A small sound classifier, trained from scratch.
Data: trained on simulated sounds of rotating machines with and without faults, 39062 training examples.
Rows from block 5, named by matrix and row number. Each number is 500 + 40 x the weight over its row's rms, rounded and kept within 0 to 999. All counts start at 0. Numbers have three digits each. After the name is the row's rms in percent of the matrix's.
# conv: pointwise conv (model.blocks.5.conv.weight, 256x256x1), inputs 0-51
conv.1 109:506492500448506514504487510458517445470522518522545426448487475530502582502504550510469450563414491481558447520517541458481486447424547540508569458475509459
conv.2 097:510510463459594456548416486434448557540525499526522497516474488487450471502484442549537424503524519572470541477555440522490456530516438526451471486465445467
conv.3 102:510553562452499531469558489572465528540469485544493548502509475600519497505514412584498545522502524503475504464524454457478556560484393562471530461490482474
conv.4 117:467527470484512480514499544502493503423522485502476540548572475500497531510544525461509491536487488554489519470482496525503481572481559457498485445543533452
conv.5 098:487467525447490475469505531531516511468575565511459476493494536517452461447473500513543461535553530460477489485446471472493553524475480511498448527579517473
conv.6 094:518524463472483505464436483513558450528468454510557527452536526409522425435519478505521425530420480531514446547493587508568503441504484546440508445476503494
conv.7 110:547470472494512580475497448459456487418482585501560495470499488528519482501479482506520524461555544455523482544524555428464475527522488504488482605485478458
conv.8 099:580498552560533490491497556540463540482534508500541484500471635511457481538492480476532422440589541544451485455488517529462558484437514533560429456489470551
conv.9 094:456443538467518451467461479496468517436463534469493473549480429492516510532445511510562496427438501529429513474509459473565463545521480493436425551476522485
conv.10 101:468479526541489566450558506491518467459451451543477505504528441462429503471520441420486476583502445504423482442519515427500505538494484439469516537507502466
conv.11 106:417431549557494451440476495576543466555453548513475503539515506565499477517586421474522550521464484521500480472495587569585493506470451533454485467489473474
conv.12 109:560579560466462536562404517539472500489495463478461419508466519475453639485527496412511476508449462470565489514520433451454451552447556509479559507481449498
conv.13 104:475470552470471532496502417463545474494552496489527547577477467507476486507537418458495535508423467499470462487530432476477513537518424556448505543508405413
conv.14 089:408466452482470528480556491477510480522470558485464534485459465405507430549395505473465541365552500443455571565583539490490475415565529459449473497576570525
conv.15 089:434482495513455532501455423510483536511519462523579520582487503468500457505499487544529459400505493476480536472511470458544522541545503488450438530392463531
conv.16 096:456431547452570587455587491496470555465487555488433470460560514522566498509448507509550536500446522560450456586513557437504483454490505501523446511486469539
conv.17 099:491478512518558492475464451535448497452496484450535483552531477492549495529544532479452466467454471500473510567472498530490482472493514576527465532511488489
conv.18 100:533420474545549506479478538540464509521534543451496511562526526489484558480551515479518445504598577430445562536494527497504537490519528527459438478453463502
conv.19 098:466516466525523525516514487471515509522473488602502574454513487496485522435457492443456482528521516537544504579429509523473543518549481508548599421467512495
conv.20 095:503447539498465532491516492484475436545501452442485498463484548448572473427443484448534509551521542519595541542507503504486501469512444507491502458454467512
conv.21 098:491539462551485468484494564513527530504472474417497472496512511424549568498439457626486564435550538494491501560558480410488502499498423493520565466454549493
conv.22 101:517529479514566452515466515608495468505453464495507459491511498475539422565490495529482414413457524509484530484460516499506556483469519510489573529475483579
conv.23 096:490482497517499530435444492467487494489506515603431476506435473460509458486556497479568520545507516464488452557477458542467516425438554463467519530536561486
conv.24 105:476529521513504459462499504481505453540458504481526478537498503524506410539527511505472482518477526512519510496515557459464467491502531442447457429566449517
conv.25 101:462515509498564549481525546539478459480460493496492501478445465515565490416404460537471520476471495494473458464511495509450498504523534496458456534497508476
conv.26 109:562420539576502436537509491543510529535482488512473499548424512515525561505448432552573486574543509504504479467511471509526488456477513507529551477514480478
conv.27 105:526563506488553544439448526568508554515465483457556503578466505513457544607511604498489428517494523475462430532562444445454513541464471464522485462462497481
conv.28 088:575478511552529470476475529450447474458492536657490528410485513517540549445539537508551462494473454478497487475502542488491464479515512486503519576445576511
conv.29 102:520500484547535448505471405581515485466497456544465490455459441460498461515584544485524420472482512558534547499516523524547477486487502584528393473466449566
conv.30 106:471495429537474495523506518582546499498505539560546569505601518467496418468476483462494497489449525445480431503521503589522556459473521560427499480536496504
conv.31 101:543581422489523467446526553477404538499509517481551525460504430523479526450434543570541479423456462499495485440475526492546482454557464473543521427509482494
conv.32 102:501512421570478534503395522464431505400516493474504518531540548448542535532445492550461473478497491535482441525544487527522453493550483517493551535503562550
conv.33 119:466471587449516544528499482478505512561500459444529457488480492499453489478550564571457506490462466503518583489515578484564502472472510453495540508537516445
conv.34 092:463486437490484463509502370471470472483440521524508515426507523459503548452536540519527531440528501535498496423484498472511466501482477564506460420506478497
conv.35 110:528562582567507483405602484551523517471574462439590501414486527515497584433465579549498444486602480523492433557555597498526579479467525518520566504492518549
conv.36 092:559488576487516428478503539461624529516482486486452472502506467485522478478525588476453506511507460464438428476544431496480508518502519470653423503481577490
conv.37 101:477545426457458563480484576584437541434514502529536470426507578499492457503495513448558567490491484511529584458447418431508520456472502520549401548492518532
conv.38 105:470466411459525438411483552470561479494480486479509458481503580496547519557479536504467470374468489430494423540505486512522460500480492508506513510497539489
conv.39 103:502484504530558526458540552513450557500579501527496486478493447526520465465437490501515544559493474423496453538496521490522513509593548457496515406530475568
conv.40 099:485619500506540496482517443502476504540502494506528515517486477500437604582502496506539474529488500488538495575539496477440492574513521504478530533435495537
conv.41 106:453468483534526478491476559435455431432453531544460461467494540497516475555537518437464519504444513522458564527476428498530479524503502509474405554450497533
conv.42 090:544475505520467502480523490508503515501516541559510537468472473469473498443527507469545512463510441514450440511483505527448496538593482482522402488434543442
conv.43 090:481489512472479488477448535580545533551529474488539475443491511462428543505528481487566505519466525490465456513483443512556515479516532548491463437537570527
conv.44 102:485569472535482496509546539474490525520570475468535490573453512554554518458487501477487525437472480506422553538547548472488544460515497445586445516521500530
conv.45 092:490590527446439567462498451458523448469479435511551470439504574504551522413554480488520580482528447531575477529399525505518425497462561548442465464512415501
conv.46 099:528475456543493499542500463512517565480508554545495526519486493596474527527541470547554475523486531543492542550479548509510503460568530530431419461480432472
conv.47 099:418490503492474528493463386445534501454494515492493553532491389527439592444442579463542481510571523517451441506444472531519501513491538408428485499576497498
conv.48 097:564503442440491469498576578518484492527479526512454499450413514509571559503496486500471489572459591466522520579479505519523516519493513513494487491424461463
conv.49 090:536484526554500491486525534530433486515454507495489465458514522405596469485486498480463564490440484489537497568496513467508402445484520469582496463488531498
conv.50 099:528526476524450508531552450422483453502430515483495531545526421440376534481499467483459447471515443525508521469424425534477536417508511503495578471545444501
conv.51 089:512601440488477504526494536513381464445485449548575474381506487484454499455444543428528499509506489538506521420504400482544464460454556544440396471454513484
conv.52 109:500578516502438521542491519518496500530480482447471510515509503492478465422506584567524470545529578493516539507501455448538460486469520478520490504468537507
conv.53 107:480490490516506480487449549527504509461442489555544459483459584519495505509505522486476485511490547453492484430438500498463417529518515472583497535491499494
conv.54 086:536472497522550559486560544504555493445610516489512550504499523440444510516524468499506482467512453522494560526554473464559453533474535494505423460569537496
conv.55 099:532435527546428568474499401450508493485464518443461516461520513481533507483479533497522513421438528488431499529507554428480542539481505494494390514499406537
conv.56 098:476449466421460533507410437447517414497444498497495498482444442516500513516552422539524585510547530548413589448486536559549496466469515430450443502382545488
conv.57 091:465429498590507552511492426475502538478464485423444528443537577487513502476509450498458520431556518518478515476502533511434501436492484425507489532554468507
conv.58 100:498505451495436516557451511462564524447435496515505505425495477545528505458535515463528528521514495486544504474511532577481442476508463504581519510535562577
conv.59 110:562517536515516538479506495492479510480513513498557506572493533476521541567499565515510474490558526531463534491473534536548484435551394456584469467564511489
conv.60 114:510505470559553498509579522491536532453565471553492455555522582486457507564489450483502441517546433509475524539505484497509479445519534503581503521567490516
conv.61 099:496531438497482547461523518554408486452536620484517478485470564492467516501438538451431518488493538545465507433453527492418545473522502459539454474531499523
conv.62 097:511616508433521486516473504517464477515472534506518426562575514546458458513533540522469532515449490501476453544513518509488501474509504479530473542390544501
conv.63 104:528459476482467528555493547487522509527483461498529531553538472478456476398443531537468559463498501525541499514528519456520468530518492456531531520488456443
conv.64 101:471538462488537428529462501549518497477503498504562466498536506464550529544500514424461534510444457529481488503503451544499495496480546432463517455507476476
conv.65 090:506431538502479504584478548450485505412489485552507503578545477508523444465431496513461521499488534472504492458454490504551481451531479494533450530480558517
conv.66 093:492499428450534468511526467568498473543537522483486474491418535520497513531549474510515543442451505485525471501518556465556505498523458502572401503434550475
conv.67 100:579460493460496523469459510608516505477556507590510483525507509576477574496518467504462536552455477554412425502489447504479487509562540518480491463477488504
conv.68 098:472416541526421528473446523500575463541528488493485497479495533506482435504529447479542474536464469501472524507535510534519503479570450509570501464488566477
conv.69 092:468413513469444474528465520540505461535497519527410554509426469503495478465504482506542486506575559474420531526518551484504539473520508499532513429565500509
conv.70 104:448485481524468552517521490492373487567505483530554539502513511503509408583470505517492537504491500472477512490505473513533518536570490550453456548525524505
conv.71 087:403490502429477487468446558524408465487490493500506549492472549528535439459474523470424509470447484509464542481564529515510534471472495461517449508462491513
conv.72 101:451538540509534486495503451410506653547580518487465430498499565455498468467472474508471490443456505443476550509569474515473445525489446551478346515511542489
conv.73 100:447508507522459495562437516536482512520385517494540480504580467506546577500509516528484512517567544538534479534423508468520507519560523508483469498513607458
conv.74 088:414517442495554432514513497453489491546387467547491461458488528539496528501473488519516498475505543487522546485504531507436615393467449481448408463561474471
conv.75 102:535538468522474516513552519559473495476490483507513455542566513495569508500500492516370478445535468471528456423466466490567486460449518503467511450507563492
conv.76 105:455516527446453509531462494497475554506437446485473533542503583514546493514552559514478516482472478492523535554464457464491507552551509430569466522535480519
conv.77 094:457552484503557537501498568529561457507426438449445472478510501455515518434617543538483452482462442509594540451606527535545458473526439538520497513512510487
conv.78 105:493532427527468576562440511496440544533441494560517489522494494525516485488488506523476505498426488430516482543576480478473499485443536478552529504518510512
conv.79 110:521537554511446545499539519521511489601483474506466452479480485581498549564529484430473476442556474479533504509463545540480484514480579548442498533499506406
conv.80 107:465481537550507449513527483408462468522476472462508529494482487525560468492526469527514537451582466472402490457532529510463404496578559510532449472512509449
conv.81 093:497554583482503467478472505494449526515460468540516428474496481480548462462459497507515485492566476471460443452461535566485489458526556565535465588611526559
conv.82 097:500504512417447497463506505460462559489535456532544508574603504547484545510543459515483510533562493598483472443448479519456442455497504550490407490510527492
conv.83 100:525494482525528560472464528488532553542582484510499529479487484551489532501480544523552488491484517508501507542476476522549481484505507523532497572582485491
conv.84 103:439492467504542456564533462404475525496485520492467475478464509396543518568549504510455546484475472476506497528469445454577469541453506510537534519580492477
conv.85 096:479445478514580505492455483566445465529506450448503514503492525470488526456516478570479456491466543465461661423485475530569512493475479540442448536543508486
conv.86 091:504562519427481526520456444467529520479525450507490522453448515443512506475458579509483569418496459496511498490469565399555523446552587514520428553473484465
conv.87 098:489511466407554563466512513532495500493507471483510580476525521547534535515480543482480517527547499501516518484536467521482551539484494501503558535472439531
conv.88 093:480515472491510494493520549548498472459438453504537460483515509468553454455465486429548524480481430540496502474489414533523503500488470559554535495500416512
conv.89 093:511529443485494504524524484512444512483512490565480550535513492550544521484545438479496605486510479543507521455528452474567454475486517522560494557495529476
conv.90 113:509470485435563473483535535510627490447505506535459591589479530477500477541459481466448465577520544554492454502421486571446521447486511565437470505421515422
conv.91 089:484477513568468511488466464502500525523476507468507507500514502493474527492516483512442465503539515512535460447505430529456437439529430542432419483495415484
conv.92 090:501476522491519528535515485500528528514546533562438456519474434529454476461504446494556453532550460511426538457554528506422497602586461480538416505506511438
conv.93 097:503497497475497476491489585454586517524441444535498437516440540421548527464492531499558484518472433442547495549457522509526483501458552524484506512441450496
conv.94 100:462552496491487543508522478537541551561510460487525492544534455491484554482593476510436514495530484496522458540527463509521468505528535492540498522513454487
conv.95 107:473485523534472441537507468582485473459547516528457523501545508549478504494576631552526503464482507559473491491518498444490453480506530469503477479533563468
conv.96 106:484569516497472489470508526506508428475441481491497439526426532535509521519537499564421432448490519488434447545487542570514531421454442508513428459545479495
conv.97 099:537449467518542505442503528493501487513518551556469485452436498518455456546472486474495576531540485463487430481502569538420511465572490464548374507475509546
conv.98 112:513585546489496513498497547404498547566499467470530518482456502546452524463505543446530521526558467521506429503505497473464374441475491421529518526571532532
conv.99 103:526554507566490548528471564534493498522485519509479502596438494521493520556611455489590516561465571540508509493467525486459503574593549494493557538482519534
conv.100 109:497544572506574512502591524565553383535510502507497494583587524518510427452538507501551538477620506570405493556461475485464553517501485454486512508531473533
conv.101 094:462532540456515544531473552530506518492464399514460513424528437461487575426456504512499473491529509566521533507488573493508485494484477521537437483483513510
conv.102 092:479461522512486472553516573471533456571487472525496482437479495631537507416423536397540502597451460427476551576462544529541526482507446526529493485487516456
conv.103 106:406508513512472558520522526496548484528542464508506573444482548553537554509484461525492544494552468500499532462517472534495426485501504492508436470508527492
conv.104 094:490503463536556408544464553440537505490470542509533477484484452556465496428473573519535486571428449441500522514493436574509507459486450511437559540502473505
conv.105 090:440496509462414512506452453431493474475408480506497542494559524490492441410483432477525479498457473516540526496481455471505536454439505482437423465472537490
conv.106 106:471491527475474511444446429416541455523490519491481441549484579542532474520549518475532534465440521541517439506592408468516507523534513470506411529505533448
conv.107 103:533449470550494555448457484484447490507494511490430593447512461476486480480512452457573533498475474452464506428532537487558493551476575438476550465499519515
conv.108 099:522534463492474478506419509526481492496423513423535449496557484469561482476472503501491465455468602499472499538500450459436474501532412439451508510455426521
conv.109 106:556561501474528523475514417507487495544492538455537539519474557532581477541554454494477531516512507498542496446539467498439518444474493517581492485477488514
conv.110 089:525466519516413467469564462517494505522544455499530555483506516504502518487543460449536519532483572447487519420459512486533499532535476601497554446443502537
conv.111 097:462549478550552541467530542506463542545476503528500484546447530521407499486522459512534490499519531482493430479485561538510472459523516553544494416532492465
conv.112 104:448424466554502496489468476441574521544476564502496577489548484457468477383563573483496493472450539474494496525528487511523476501491510423526432491498492455
conv.113 099:483510477516490547473515443521520454531450504416518456550520526535474592528499538496502496514511504503457480453477538450493452544484467511570428508554513479
conv.114 099:498542546502501537521470481524653489530487569526472396531499543450463478421497445490484491457520480499436501462509475526512465488534514463504512520520550515
conv.115 095:461528484564442526508557511503460545545473570477480582464468405433458467526490608501559476464476442492508522507495442439575468524485596510456439514485431465
conv.116 105:442494473496526493451514519486478471484527467507446434504457554513479501473521456499482508540385518510466581520431465511550444508481490493450502476493490501
conv.117 106:528497476459453532483492505465510483501502522479487562543523447529501539581453475503516477502572482443535462487580513456493519494470519526506519558506464472
conv.118 097:481512497406570483459495504448498465459521493519489486472517453503415510451547508551467526529470589512464466545536563526468545480480491574490436539535476535
conv.119 091:477556530427516512483499511606516489481455453447475504419483576474461525483499531467461492447595517537503559477480455471530530509589526500509482471483466475
conv.120 104:500520495465453491501482533440530402417525480469565561481538536522561523481511573477494481538479441516548451516486576500516472473479555446563446471444494523
conv.121 105:461470502484503517471522503489533530481475543524536460552515491495508525465513550523402522512498491572591509593448494614493450484545584484459537466440479581
conv.122 096:470548447470462587536566502442448541482486518517495494533512536474577430528522461477504505546538487506468482552512452505459495500474486496558488552540455520
conv.123 089:472486490523498519535515513500437469477464563563476521472503500455550490449462477505542551527489592501483457506554502478518528475462430451530437519524469489
conv.124 093:467539567434473481440422489483529453532497475561503472488484560461536534444529528496517475529426486490505499517470429495540456506532536506520414468502503515
conv.125 094:509556540521420505459494497474444516481433524504428496546547476469482452442566480414467526480505505532468475405486418535445497444503525438443497463591572432
conv.126 106:457475491522472454439563533545502455491572506545506585526507479467540461562405453516498521476580492498440478455470476471533526514485479559485477518538498492
conv.127 119:507460515513503486532503461466495519493426540495481475511531526483486522481516515496537486512582478512507445544521494482487471431509505567476511540543547490
conv.128 085:568550526482494404481528505572459508470459506519490453425487526506497559456564477502488504447551465467473478516541523442539537461508450456548449500454556489
conv.129 094:416476473502493504466472451459488464496496532539529429446517504522458467467459475480471521448456562424491544523486461422525491529545481439524456473554385518
conv.130 093:493522548509536459495535496456501558569558513580482493498497491497525471566462414486517480506443449500510514454425604497517455538512517509549507464459525581
conv.131 107:476444502534425535504455475602536511534453474448527510505430467504498494523485442495460450450447371510480420557521473472507481517477454514528507403450555521
conv.132 094:490474482506481489510434430468522514576459563397504484584454505557489440494434471568559471475468537504562502487460574483458493438476493490527457531467504479
conv.133 088:479532480492459483471480451464468495467525513554470481493513548428438577477527470479597451498478551479492577544491519424525494583501492545569426483494524417
conv.134 101:494442467453439535546446489460547486527498510511489564392512449466517542562492445526486481445504476494500503463511422557475492481517427476624468450445448533
conv.135 096:518525533459534529495473570462432461532490498536490477560503471521491428500516569495505477493506492509425465481529472490462439484494403501552524587513500487
conv.136 096:513535531509529514527438526541576461469516522561461512491498486557490520448470532462431524522456483507402466440495466505562487458464513506441432490421538527
conv.137 111:513489463511502467514484520507532509546479524424517438469435480539474514471481542512496542456458513548533502488500539511535536495490420465529538449461519542
conv.138 097:527501523504541521457508549508512523556441571514463533432478473552530442529520529496508574474529514519438515443533437481531531541396572379580474503504483480
conv.139 108:570555502486579564460514523521508476522481496496509494432504493526546553494511451474561537556442508507487520487467550564537524495525519595555537502426536486
conv.140 100:579519498522459456515483549536542481477538556455478508397491488487512499473450556517544503482538512542535520524539468479470500458447486439541479491494585440
conv.141 114:499518514568491567519498505504535501507422536491459531431508459541517450511398463560485443501527483457508502509517469496548491483531541511493589514457530528
conv.142 111:542543459542532459553465548542430548532512552431494466545478555597498589492434462565450503428465534494551500528545428486538482522442596476451584490501534446
conv.143 102:501492448518486451486479488531527551612501519488549538497445440500478445550530563606591563521414487470485545480587495580511453427533429503449513443474528549
conv.144 097:472454516481486443486472500467549515512531515471520425469506491463426486637509557490501504501536476412534462449508457448454498509480548513504428541534464534
conv.145 100:510554557504518500478529588470493582514498503542495521449502461533548486504482508583488440479423536457515598535458475499569490455516495489535532544485433497
conv.146 101:521492584513424473525445480539557463507515512485493507496516500466528517466557513463574476475535460527498424517465475475546437495493487493534508524478475500
conv.147 097:495497438505469504512507497506485521479455432489563536422512508416537433534519537544512480479476501434500480437454524533517478546569473504491492485441495529
conv.148 101:500457417493479485457569498477508526479506483508526505461435498460489470443575464477538485484590486561555526451443520506537454473421480556497544449488478569
conv.149 100:446449508536434509498535478504474533529527510517560513454408448458519533461445501482510523486482523523510481434532507459540539453504508496467516461571514580
conv.150 117:542582385489487558481552562466521580536444499506512472456452521464524535571509501567455514478546519485547355515510461481475488473552575463498548513471459449
conv.151 099:501508480519552580466517549494471461466465507453479489465547577545465448455458504474495524551464502541443537489477465506452529579458482391509409489494481481
conv.152 095:505505483431555475548568469435507546585565441461472438496577470504502512531447540499487463500468481508540477442465468538516494485492500414478471509526478455
conv.153 112:582557506529479488530505492481496488502501492490549497481526523490491484494481443574518472492540526450482506543497467525552530526534495527523492530566471573
conv.154 104:484556468510529458469513538605466501533487500508501455495452566509526579506544464477524514558460524484590489574489474451499453536476554598503555382419484438
conv.155 104:453554526489557506513451546499506480440543541507414532561479456512529515558495496457436575423501597506500498451556524537500470492420480498580517526462473488
conv.156 105:505571568499480487538465563529519484452508507558494487486524548407482501453509487414447455520484518553488523543537599487484520512508467417472482457503486509
conv.157 095:439523486494571473477522494509459532507466480477558500503453558465389591505534497473511451512505493544512473441494467552502413495498501470404450413567470536
conv.158 099:462522480401445469555528412505500435426504470482470452535482460529483534500579467477483534528464556462478451460493478491505543520450544481496471546498505497
conv.159 096:458469468462466496486573544430445505496558510502445470436483578420520489534401459491554484448441478456553523532543449452514527427495530512499460470508510425
conv.160 101:535596524474440467470511510480548515542553546511452479461544496464442492493444445477504502468547505454465556468497562532419511525510575521472519553488591442
conv.161 102:470547416488455522528488482570381475461492487520477467511480509561548492505453498504478498586451498443436523508442594510527505482459541516480469498563493486
conv.162 091:455546543473459480466449528407506579510495532451474467397476547429484513534457508503588514534486422527450603435477519498451547510520508533438451491472513463
conv.163 101:425452465494486461559462560500508471513517500543447516437538580481486548520564520501447505529509503482535531511487438592474473498518525440491478523538560481
conv.164 100:456455482466529479454468496519517487482543592404465539512487480554496516543493540556569412521449491433465513537501464431488536525503562475564396472405468525
conv.165 092:456556517556482532422557505521510541459516466528521499469577450459495433509491492464506444509511515513467476508527517497480554526520601488550476538409458524
conv.166 089:569448438466502461525530495479527561531515558511532472522492481456536498501449586481542531495483501536499541544490552490446444495487500464488462477447545456
conv.167 102:393504543518570601465495492411455465524522536459507491476454539437548441519427493461536488482500538437486539568473589534505461491432530500548534571537503518
conv.168 094:430478492475458444479549493476493481521456586488541429483479454482518482518582483460423546576541514540530520531492530517446502490520517469520469476497564451
conv.169 096:502442483513554439413493537560579482551515499577418455456509508502489403532564498552569483482526546497437484480492479462390535470511500484422380542555485529
conv.170 109:550548473548463445477450521523404494489450529389554502500533440518482518524472501531476467553437504456509492508535495446418492562532456488525512481508494470
conv.171 114:466521500459501492553502491493535533503523554512541490468456493544440544607520437542517526445481515538503439533578511451539499574501487468529528468537415514
conv.172 106:426458492518462509465518501546487439518549476489463482451463452581526475468513504500538465413459502426554486459487482507517482473552535540481470461457453544
conv.173 102:469504513438508467512453479551510605521575573544468479535499534485486512469508529501551515469539512471469569521542493495513470474532566420509468495459446544
conv.174 095:525436579483465556466597544486474421482494515503484504498502444471467462449457448501510494511550475462436563470544457464447439434477624457499469429448487498
conv.175 098:443493529486448628509487566521512466513449506542478499545543445510544532538434461532457502610473470466522519523480517456479552452466472534470442445526530545
conv.176 102:466540478580460541510567483540445528467460449476447541496466509489464523464506523476456507546529556466564489572539447480483467477547460503488501483464489505
conv.177 101:543496506417417482472460480492515530591473507504515584468430463527389520525499491486501466515475538530479525518479501505546496563550493485483488414494486414
conv.178 098:531468563468540428512544424438416483482543468438529523488495517464539442590599555477465509500436438414505491456482453562418523485510505506528519464483434524
conv.179 098:505463431414533574524420556460470469424487557537469440488475490509517502557456498477480584495542490455523465439497522488500486455435544532530396498417489441
conv.180 095:534489507504473562464512487450438499504457397510513472485432493498413501502498442523513516447483496465485500488500508505510480528522579508503441492430455561
conv.181 107:516575490497503580537520476512576494504489516534529490532539560517517487460482480501454495489515552509509402464487441518524472509523523439502488499533505474
conv.182 096:449476454473446504486496514564487510497515540526481528504555503505484513493498479559537490531464454461480475539439523450535500487458530575450445517473572440
conv.183 085:524559540485479568542512523518515491509524521528475569514538431520540461515515467448507457507496532506499500427545441532581420476454469491485396452452478461
conv.184 100:462438531495470460547550519505435517520534482467492539392494499473526492483449512503523494445556489506451563505490526514570457461505484475584502499545595483
conv.185 115:470464505533465520493522522534476466530484504501561565501507524482518519462488505383496528598468451498538381450504540531405519445405566506512471421498578540
conv.186 103:529472536508495494426478483536539416459479589497544516480507469553499457512502488470476506478544527521492468560490502482479584508518510487594441444539494463
conv.187 108:522504471472465500511461570539543579549565544494513525433444470539520532503493464464537509515537571511507495536528455526551511523529510514548472413485493474
conv.188 111:476511506412503560428602498461451552491486535538497428543521472530551544470520458499449474451449421500571374526532445447473494486488453452477536520569475464
conv.189 095:508385468472448482467488355462508567484478503420487523514470475468561508523432464525520435443535540499480480528465526414500478546500515552496491550461519492
conv.190 103:475502466381486491517469460491496584490498533562572499530483534437504513482488485560482479458538512530534559435480451494487482559593443467497456498487494499
conv.191 095:498553428539578481548518574442437542491450493570473526532487564550531466485548529507515507503480492395437529505503565575548515457463503515456475481510497435
conv.192 096:537531536469450500459508467496469464466542471451513463493430404488463503447472534513483520498552478432475508470465512538507515416412512471496462456507513412
conv.193 097:465530512499506552549434528515523553572426473445597493468513458573506519499471484579515471499492467452520569555462472518548495545528489503491451488555505486
conv.194 090:457400563514453574509455438477523490491492476516556529479520442519512489580503508491569531462586484584462527516408471548515499463495493549499481473484517467
conv.195 093:449518543475521521514545519451499476460522506537507478533484562476567487469451491521567514456501538572470446513463515549560459499523530463465418508470504500
conv.196 100:519427514477491547487467474553441489523412496532546494458547483506517485459640418493491445496536510485558479502582485490476493444487447508508424568520493546
conv.197 106:502549499479554573570505569574426450492496410513497470480487432521530513552493476510556475525483480517527545485495480533448539461482527543532466546489525519
conv.198 090:597504482495407531563553454512478501478437552519505516538501463552482516509445466554541514522462530539459522488513476509546485502515504529533415506493541464
conv.199 105:489527416569478503534491466470540463510531508451436499535466453501480539424512515492497536445523555520487512499464595439471551476510534434536560454453549626
conv.200 094:528520522426465502465545419526514477499496462486508530511473530527561550531469429514472516495523495507531520469517511539452460440525589447467410485522448470
conv.201 104:494457469440485443465488454471499473513524497466519497559484451502429570543585609452489495408482516531505534491530460491488503525494505499468494487475469475
conv.202 103:477540520535437511555422496506527411481530572425483575479538559467525468494504488513525461527424463534510538489495533494543449471480473522466533499521471460
conv.203 099:556475490525474516455465519487511516562420454542520487444430470558533536483448498430544549512470461491463506527488491531421531505472494510535461553503508503
conv.204 110:548495529567509422500461574491514501417480586452516465494499492494491557570582444602476562518492505529458527512512470492478448551492460465499561503473536453
conv.205 096:568458443544363495421504467493478498514490555490469592480517475564579455504509475455514539561482504557497467465475510464487502577501437543503501522502417483
conv.206 105:467463405483482457566527480441513576459510439465426538444452523482431493491588548520523473522470546518488536517479468503543477513531548454476505559488540463
conv.207 108:553598536490551502527513529522466490433584478564484524495565508550517504518508483506450484551484535436521476462510534486455497516538434475481521459542588447
conv.208 124:441513534439495424419496523495403432508469532482451544587546538553509448518505470396467491486476439522574471487436479477434517479491567467490520489509534495
conv.209 100:507492510496491534587434483533503549518492519457486456500479465444506475525533516555535556455475511519484524497474529474474494418564474474459464528500481493
conv.210 092:451491546489524449447560514482532492494460448522482432504556498460490436467477434521496506356438507436544485500498550500484581436460470516556404537432502462
conv.211 104:516501470521536531483526483422473499550531518530548411461490517476468500483467483521542440522476453442520474483504500473515549492492483511453457594512533491
conv.212 096:532517487502511455477551468567402506556449469513410439422527537440480426517515485451515479469502474484548493450448517501527447471492559486509499458486524461
conv.213 100:513497494493463470492505504518480493522511478513524508585516490541502529525454458535555526491521432483525524486445503419468522473539418456523427465607530461
conv.214 096:518477497370523492509505493469538425490453523462478514460482510558487478527525529509463476500564536533502517507591466507521505525514468473510472550549524465
conv.215 110:529469558448503479478476570510538483464403527483423477501448457437464461445532548514449526555457478521519497517485516498478504481544587502454461560463484466
conv.216 104:565515467471506503459438549566470515465513515521518509475505516580488452539412519455459455494499521464485461487468524493500482512502515565471481508574507426
conv.217 101:514481429465486503448510438521591466447466519479506501465478508483410472528528489523504434502483511520425531501524511529471491456486493505465479443530551504
conv.218 095:484377538470475471460533563489526533526478472502461504583587515510502429442487515533492394484507519519501428548523408634494451494568532448584424477442506449
conv.219 099:512400462529455518528551512507482507523516497476450513446474585511491488443585505474481498541545484543524485454488488555547568465517425495532477524512411499
conv.220 100:552499479475442465509566375519589466531483462488531509505517485512494471522516489502450558543536522536492506519510574465491534512525473524443508532540457495
conv.221 092:489474442491530451491435522483539414470520546480487525518503493466458428578540549535498560512480427558472489421482477509516405524469417544469402509498463479
conv.222 103:491450495526548487539476510518581419421509446492470481441468541526513543501515434523494548610517469561563522458482499461500504515459565572457467502493510483
conv.223 106:555430447473543486477443462529478547459523473495468426526528504554544445542457478499520482471541512554483534415533529548497556528595493549518521543507558365
conv.224 099:537556533554520529466474497527518520508526497503529461503498524540569510470477465446536489501460546477511547520539497504507490574445577481571458513497500498
conv.225 115:480548449474511489516539538521470616522519543491504456528549497521513495552489483551526546494530505491523501536561465543542491505505523490485547485547440537
conv.226 094:487458522449469500523482513484568488530500449508461512594530445494496554448466494534596587529529450520592496468502405491470494503497460464466460527511446474
conv.227 096:455476467440517503464528488476534456461527549533420470520530426531505502550469481480558494500480516476554521461483477483509575574500613497460510461634491522
conv.228 096:465478459446496472428466481443493542518544469528478545496463497533473468469451518473515488494535394487494475548464453507496457478454483493461520508472457460
conv.229 088:501480523525547451488522505522464426521420583503472444556457549457605498475457491467518550577535492490529548489522531464506437512460453475468438532524514550
conv.230 095:510427521561523519491490524540513497512418535483515446556549479567492526535500421518515548467418515558441453516495461496491515598506523496467448494414457484
conv.231 096:465438467497424444482566439457485517573542494483516475461520479574479539463522457500452492508507496532526562478495528513479507516522496438510503511489487461
conv.232 100:435419503496503449591484484512524498452411485488527458569488471489543528505553486482505502561510474531532434473528517508525532488521557521465519527508447495
conv.233 105:497571537485549484543524544513479512559595496451531476515473490434444532478449484445537496491531430458472527494542539479502483498543571468518499477491453514